A small image classifier, trained from scratch.
Model: 6.3M parameters, 48-pixel images, arch resnet, norm batchnorm, activation silu, depths [2, 2, 2, 2], widths [48, 96, 192, 384].
Rows from block 2 of a small image classifier, named by matrix and row number. Rows with one number belong to one channel. Each number is 500 + 40 x the weight over its row's rms, rounded and kept within 0 to 999. All counts start at 0. Numbers have three digits each.
After each channel's rows are labels from the 100 images, of 14976, where the channel reaches its highest value: "lies over" is the class under the peak; "responds to" is what is common among them. Only what is clearly more common there than usual is listed. The data: pictures of board games with random positions, seen at a slant.
# convs0: first 3x3 conv, stride 2 (model.blocks.2.convs.0.weight, 96x48x3x3, each kernel summed), inputs 0-47
# convs1: second 3x3 conv (model.blocks.2.convs.1.weight, 96x96x3x3, transposed, each kernel summed), outputs 0-95

convs0.27:506505405468438473451438486487507482515482546523462463480506487447546561485520466578489371529507529492486485513519489495455542479449437510534481
convs1.27:496424516435448544486556421441498474503517471473516527474455450500490475490492504438531438513466509540531481554532485466454535482547451503403508512502487571530488490574533419485519447457429546501517540484507515518478470499449522489536557510506590466542464535480510462537484385500515552549
lies over: board
responds to: discs in an upright rack

convs0.95:523490533465478428480450545509524511556519475444522577535506487500570516449513528502490519430496446550565584532586534483495572501497525499470487
convs1.95:516521569523529523490452511486489508582459489548545491526482436552491479412543493457442494500457489391405593516441524506476455448484505538486459459473516531499504455503381467586513491480487491472422521486489483528493495530464551541442453477518490498476426444498463509497490489506477504518
lies over: piece of the first side
responds to: nearly empty; discs in an upright rack

convs0.77:510518467502467479500522469394502465477448447471400444513516431476511477480490430440465435489481464539494470467454504496520421528518487470448491
convs1.77:529573482460486409542534500508434537550487574513509466597497496557515429511570501505485515531566517503490474458476508532511455529524454539536503505433514518421481547503516498468517555535494438509435491541424459501457515474501514480509476419398494498443451463490480535568495513507537466446
lies over: board
responds to: stones on a line grid

convs0.66:521504437501447470471513453418499465528438456418402424532496457477509485495469449444487462487480436546480471527483461477489468487454474493461503
convs1.66:481564510431504487534483482551427526571472559503503451560463488546489476498553513486508498520545521551488466507490479585543434503502455551566533494528527546507548559497544480455545484557486449500443451528463488489427509493494570571582436457495555509505488430507509522570487522556513449463
lies over: table
responds to: stones on a line grid

convs0.29:493538453512384476432444473401493446515445484548443487452511496463484492537515474507462422504504478478491452502515525515477507486406495491498507
convs1.29:521475501465480461454485472437425487537514494530470510441510443496470443445497467435401497498506439525443502510498475469452502431520420495449489490433477523419421486552542481529549479469459500458486507492413458554477498500469496451482528477441475459495435509452500533527465456474584496555
lies over: board
responds to: draughts

convs0.78:529441412542518538510521494449533489488509480510461467570515423514503540482450489541495408494542520511521439385501488540515497513442522528512528
convs1.78:526521502462534491481499479478482524460482523584468460457529505491482513461445552539479542503455474540512378427545524503497487540617460489488508509472559494453489494552535466348539517523487533439490537474486558517501507542581446514508522522461522434458499497498491508515552444502482469513
lies over: board
responds to: digit grid

convs0.23:505484461474360443487503492418461510556519480451477515514493475450467521519450488473568412518521451489489552548499489463518544491492510493544477
convs1.23:541474491490525422550519519565541513532494521451509482563515477486537457533460521456454545515557495569507469559598494496535485423571500543485493567437496505450529511489537494563528519435505469568505545454530451532523459462553534436520511497544435439548489466470439467466449449469502477482
lies over: piece of the first side
responds to: stones on a line grid

convs0.44:518479427552466577477489476476487502447520530491493433504555471560598497499553477536503444593514496548546478509539481552517513445492492546503533
convs1.44:468466460474502551472497462445454435469496466492499515432494437495469494450477553451485526429415486505468429373528493509465510451446423472456459468476507529502509425482528453423510536468527518473526476479474522500491470513576509460501496517533552472520528515455501459487499380517472523543
lies over: piece of the first side
responds to: noughts and crosses; nearly full

convs0.37:496457468530491484459474458431490473515471483547416476492507426465497515471532457562425398494497458499472423481477512495549508472436448478527515
convs1.37:537501512469485472458515500457455544499470526542487486440519453513534414430514506462435498491515501531488536486504498432477546508535470521467494529404414494411391503589534476475510510473467482470517587520418526538474497512440523502491514485453497489464438496502474512546477421436558481526
lies over: board
responds to: stones on a line grid

convs0.69:408481536408491544571526475500436455576514512485527478548526472493460494460571493510492489500522500471532532506526495429479536455550453469445451
convs1.69:534490441453468465597521534566553488513632522432534494497480496581492484464507514492542513525560534448498472443478539508571588537542494549538511480489536520509494540460490484462499508476505499506445533628524537558544442431488520535496472544493509542498497463537500498537510531498470474511
lies over: board
responds to: draughts

convs0.40:476542508484497472525477517557520496461533507520513414465471449421490471506497508528512428403477454446561473481464491536481539444528579451490550
convs1.40:479527500503570530395440447480485502528469414551511531484523499511456517454473498509525562499437445522511458440496488459481522442517495495420445496512486533493465457521566501482453542421526531444485473510506523514505564535579424514477563508450521475457440577455506494461580503502471543509
lies over: piece of the second side
responds to: draughts

convs0.20:497525545523409430439436456481512423474434470507445515446553516477545504499475490477503539489488464491465444531554509481489518450430472455449516
convs1.20:490480469421487412443486473515448479532466500518476449452519491533517440460485474460414525474546483512413515443500503504448491462482459526539489484397455446443478496533548518557526535493522476470475468490444517581520472448506572567491501510418488491554448496477555504536500452463568485517
lies over: board
responds to: nearly full; discs on a green board; stones on a line grid

convs0.73:504529443513377515435484477393534480509470450504440454507482452450548503504489454474485442502487470529509501473473497507467514474418461530469517
convs1.73:520466562475467503525508452450486501529459514447484492548498493462510470530509502487498510485545534531478455523484491558471454481533502551494586523485456478458449514532493517504488436524398449444465474438501432415394452474412490464524445452463514441523466439487481552496439488513549425522
lies over: board
responds to: draughts

convs0.12:515529563455504503482470492509493501472490447498537486511443466484446437410509472472488486476522518391463481390478501479430478460522509523448451
convs1.12:494447555503545472421401514446426500525473504534508530542555551480512492496505548520528473409487471492507471452414507549509543435543465432436491481493492480439507505463475513545488557505469480496510461480505483449481536532469455455442506546551462447512521532480421547498541579530431531513
lies over: board
responds to: draughts; nearly full

convs0.43:388479489492501581510487502485463551558551483473526475507510515477513428410526489531408456462539466482520555523539525467545527493499486524481547
convs1.43:507479473496419444573550553512511462524561487456506514506468459601423495475562529397516486475509483443486514435501516523482533482511483526516428505478560551497437482441552458465535520486516508421435442567440477517533519511429501483442493480453483521473480511563517545512476515470460523494
lies over: board
responds to: noughts and crosses; nearly empty

convs0.22:458519481450502536496469504416504551540526496541533422501473515551443505548539505525555489537473496456482500571425466483458534464530521414524563
convs1.22:521535492513537533544521514421497484469463547451474539461491449477485513498592515430515475507459482551521453484560489451396465456441490489345494549500517498507558468488517528458539472470489498486570520462445442426500556499504482459494481408508506493509511522492536514460482519556520466494
lies over: board
responds to: nearly empty; discs in an upright rack

convs0.35:476441499395490494532476495511470494507532511536536480559487552499415476488397566490499498534512483439446484514482563465446498516497484415484479
convs1.35:532495498489471431448436536477533513455532490481484505529549522501492499452468610452470504454485484497473445460503514493484484477569479464442452544461549484419472437521531534489473627452497490515464545513472518533517512503446395502483505536480453476486448503479404426475552480536502460511
lies over: board
responds to: noughts and crosses; digit grid

convs0.90:471491539564497548522434514542495496562549415452444424529519481438510447491505498503507530482484456434544410479471449510467514474471470493460527
convs1.90:407504534565560472482534465402541494456456501547523502509525506495487461609515536484534521520515478500534490480459459448499505458526493460453530522491414463491495468480464476440487514478457544480555495487531570494516518583577399531508529499465472520471535543471550559533568561528469522506
lies over: piece of the second side
responds to: draughts

convs0.13:442439474522492529515456494496475535404485511430511507476407503468477538469506462468508533434490515477408461540550463446482529553477487544510461
convs1.13:491589461549560453496561495503448527483503472494525493565528421521529536505531531523521559532437481471523489529505537475449473492446526492491422538528500509484538465510495542472437436448511530471571530497485373498451487562440477475451495409440476505449455471497508479453548541496454471509
lies over: board
responds to: draughts; nearly empty

convs0.93:518479563449527466469470529559422515515499447454446494421506504518478438484510506547529540494462456422481467486405536488482578491484522493487545
convs1.93:495507509470511482388490497490495524574472477552490492430490483546554506489463495474439521523545507562495511614493506502540513479510428435513507512488492483493554520486384542499489510470516478585576524470478565484537485515552558583501560579532558463575495514499476474504519520502468491474
lies over: piece of the second side
responds to: draughts; nearly empty

convs0.63:446500513554519488502513486525510503420462465427479501573346485540521487478555496469508506465522464556446505438471525471524536503506526518496494
convs1.63:483494450499522518500487467537396514468501510511534466460480409447481538439509485544530494492402505455554478486453498491523525434413516464503409548501527483568553462510496489523487417490463535472531538501515426467465441512500512440451470409522527469449522471465506553508523538449502510449
lies over: piece of the first side
responds to: discs on a green board

convs0.15:413493489453485501500435496434451465525534479518508398535509467538477474477516513556522530543473495483575491409499430474474485507571495531510539
convs1.15:496460422471540510519534566539549480457526532448385469504504482499490495489482567497566500464536483557480413468546499466495520517470487555460512482510540551558493423460560496415480517500465523527477501527498477457443529490485410433535509566552524438490517435434525527487526500500504440507
lies over: board
responds to: digit grid

convs0.30:443483504526477531475489510476491493471478462526514463516512494494471538451418425476444452429567507561528460536527524481468430473396502524434499
convs1.30:498456573551582482471392465447467499534463483589548493447554522492532522470503565518506502464456463470500470426543543554432529455485483485484477505464519469411466485519537551541505565533519490408489517459482517506520488556563522472483528499528501506462482512448434549557539485532464523518
lies over: board
responds to: draughts

convs0.32:518556529452450482469474456458476474548484487527454469452482472430469434443509501507497508547478453508523458462491455502498626511412478514471531
convs1.32:457512595485549483446526488439492509498428462554475430427507480494552394474427494458399508530543515534461488496488483506494520501557474489531545529476423446501467531467448534455546485466502460510562543437477521497479486476480548540535496530448466465533469437443534521500486515490564461473
lies over: board
responds to: discs on a green board

convs0.34:428499539443453531472500520565492507542503431528474475501471466411521452494509457609420455476535509509498506478480516539473481472494516441437502
convs1.34:494436533486431471485430534472490476505518500542522554402537481498484474473507542459538467449439518478488513454465486587435545491560434436521523526414478494461459514493552487527497580493484506401446488501487520538544482458531540492447545489506480432499463556474471556548521443476500538535
lies over: board
responds to: noughts and crosses

convs0.55:510500414483387486454482496374523508515489451521450492515509454468506530492509455512479430502507480492502504467515488507464524508386495542488517
convs1.55:527439553476488508522505462460524508527485500545489474464493501491492468523498435423492472509573488551503476562535472520510502494647482548499565512443519566447446516574558496504586423478433472492520522460506500463464484488454525493534479494478505444519459472473472509531436429493556463570
lies over: board
responds to: noughts and crosses; digit grid

convs0.53:552515505480548543482515513456502508475471511556512492485503537468488511432450518394577486490492452501470521362459447516505478513493445554501498
convs1.53:515463498541594470441533451468501536454500498526454500532517502457506524570410454509469509444490527569412393448541509499457487490446476492520520558526537440445462456508489527480492464492530505441444502499513484436519526475524472403470518528531488436511543539501456485498446529513495417530
lies over: board
responds to: draughts

convs0.94:544512508555457469505493473480552489471483563443545459560474541458462507460516527425596472549472444489511522529519517433504532447502554507436461
convs1.94:499513488475473416521465511489456491476536515464488454491481433501484480416486521515376545500512491522508449429466542563541486494540445507519442480481540520462503493460498537479505603540523449513421449522388479465490534448469506516489515490477521473478442416464439461511451498531486463457
lies over: board
responds to: noughts and crosses

convs0.92:576494503530517545501503514484470519371497524512533446511435528503543520477520501465506482460503394552492510518488436513513545487468476556427457
convs1.92:459540546562570525426429432420433549502467475592534485504534514484479535523486473539459535418457516531480504430477505501470464500473500524514492521579567493493455460460474534528498476551502510414516464478459547455487599547543478475479482494539507509474547550480472488504530545532454462509
lies over: board
responds to: draughts; nearly full

convs0.62:362464459472524500509476536516478532565536546453485450487471575530461496511517501455448517499446508436464528504460496464498418493515461482474469
convs1.62:539561411503488436518514538560514488497500507498491464523492442586467494478543547495539521566545482540625481554586517498512497482484554513504450531522507532488564433475550533531466468516476487519526493492470446519503526499455513489499522403519475535486510466558594460473479603499478475490
lies over: board
responds to: digit grid; stones on a line grid

convs0.79:500480409472432485484466500422471434522519503522508525500523513453478508561516500544478453449546461443488427574432470484496505478460451472519437
convs1.79:544458531473547489489472517440520535526474468505575489500475508557549483511539539461471514481555473552528458527586472457503541451526451525472484605469503522431522492509529537554569546397489449513523541500456469463528532538507487417471543499469408494474438479476419524517511550520482466494
lies over: board
responds to: stones on a line grid

convs0.80:398511552586492522499526553530556499455526506462516434513503484561539458514479451516525516464508403539526553460472453494530529515524541541531476
convs1.80:494461456464481525503572477475443520500468512494479464464423417507451444461481432427484512483496520499446459453462492460507514461473475479491450493476533554569536466537545454516520400439510569468436460536469429482466479492469573520493470423471542470434470503537558503500451500442500488470
lies over: piece of the first side
responds to: nearly empty; noughts and crosses; draughts

convs0.91:514487427482511525498479473453498460515487562545478420503462458465431472491464449420458385572519503483433511521498482491479488490516441482513487
convs1.91:542469429489520467550472534509467481517514554466529500518519476470482474478560498507479444462444448525550493423514464484414462477505505509367442472410478515416475481484502472488480521564502485378508496551415521458470504459416534465469487492485475509493511453474467508492471485510509544525
lies over: board
responds to: discs in an upright rack

convs0.1:544425438549456536500461515480490577519547497405497481537479494519453565496447504498512475471461504445467509490534485457566520493450471562574488
convs1.1:485484524520575496507552454419506522465435452484482473512453420518523472536518530404484501518483476557563461491533483432504455515445467489502463538478494533499564486515548506495542399393515495527547517471493416478469459531512541475525463420515511517435454462543541506461451494471497457480
lies over: piece of the second side
responds to: draughts; nearly empty

convs0.3:483484381522497489484435513476540531531557551490513411512533510487495453519494454465538527555465469471494515503427410457490512476527442482533533
convs1.3:498536449505530515554615443451434479471515536473464514530479520506495492515498478499463467492561506573566461507588433528491500500426500513416515511473526537470538480443578494473469515495511492552538464483462443434473492397499495498588478497494524492561512523537547469483446430504494514542
lies over: piece of the second side
responds to: noughts and crosses

convs0.9:505488401497433551472487466404458482510475480495414492549527481445467513524535468553443473500512535508494465567542471540462473556461506517479538
convs1.9:473499503447474506473469475464413491484543513555503499505501499497525537529487578464475450477482489523491440459469465535450487478519433470475503479464525558483499471551563477399560526470479502424471528498438502596463438521550499487507485489409438451451519516444489548555506433582545479515
lies over: board
responds to: nearly full; digit grid

convs0.57:510497508435517509444489507401493442491432476492526463539432572578547519490518493573448572551485451498490473538469513473492509498519493533514442
convs1.57:452513555512564585476440394488532502500463473512518527509504495468455571518495510489537489468441457519477525545526481495476524417455452473426492492545554462512526470511559476502471537435490522510557488462510548496482604586538410476466502441527560526491453506516448477483558504492477469472
lies over: piece of the first side
responds to: discs on a green board; second side has more; nearly full

convs0.70:448520444453464507535486523478489483538545404497557439452511511505527522480540493506576433540558515521558530497510494510473411445493541529556530
convs1.70:561440462430489447547451544587548427557564522424469483478486496510518533460527541446517558486468481498482439445544534528527499434524501523484521521485525509490553469500559500508499571523541502535382470532529502502505480511571505463467521542469527459505441417453481515465522477474462454534
lies over: board
responds to: digit grid; noughts and crosses

convs0.46:500550454548428498486531445438517445474435484471418480503503513514572444534510479504426456512488438511455452534538496506449462504459496543456541
convs1.46:493508499413490500445461460512393484505508485480478470511497445475468508483493487438468511415472492546420447442484489529454421456460438537514500463513467535485446501546555444435515429496451478472459439489467451521484487474479508476512427466487591458527458509473527475522468436532552458531
lies over: board
responds to: digit grid

convs0.72:454537533559524472522511467526542497417441518418459471554499464558494519494515514492490483470530493448471498413444536497450513548512545579465552
convs1.72:463438429444544519502525433459465500462454517478506472503473491494504519500508545495493494525408451522561449438480438446494519460561419488422463450436476526579512501516523460430489498479506562462521511577526516533448471515533498477478497534477556508533546539476585525504546471475466584474
lies over: board
responds to: stones on a line grid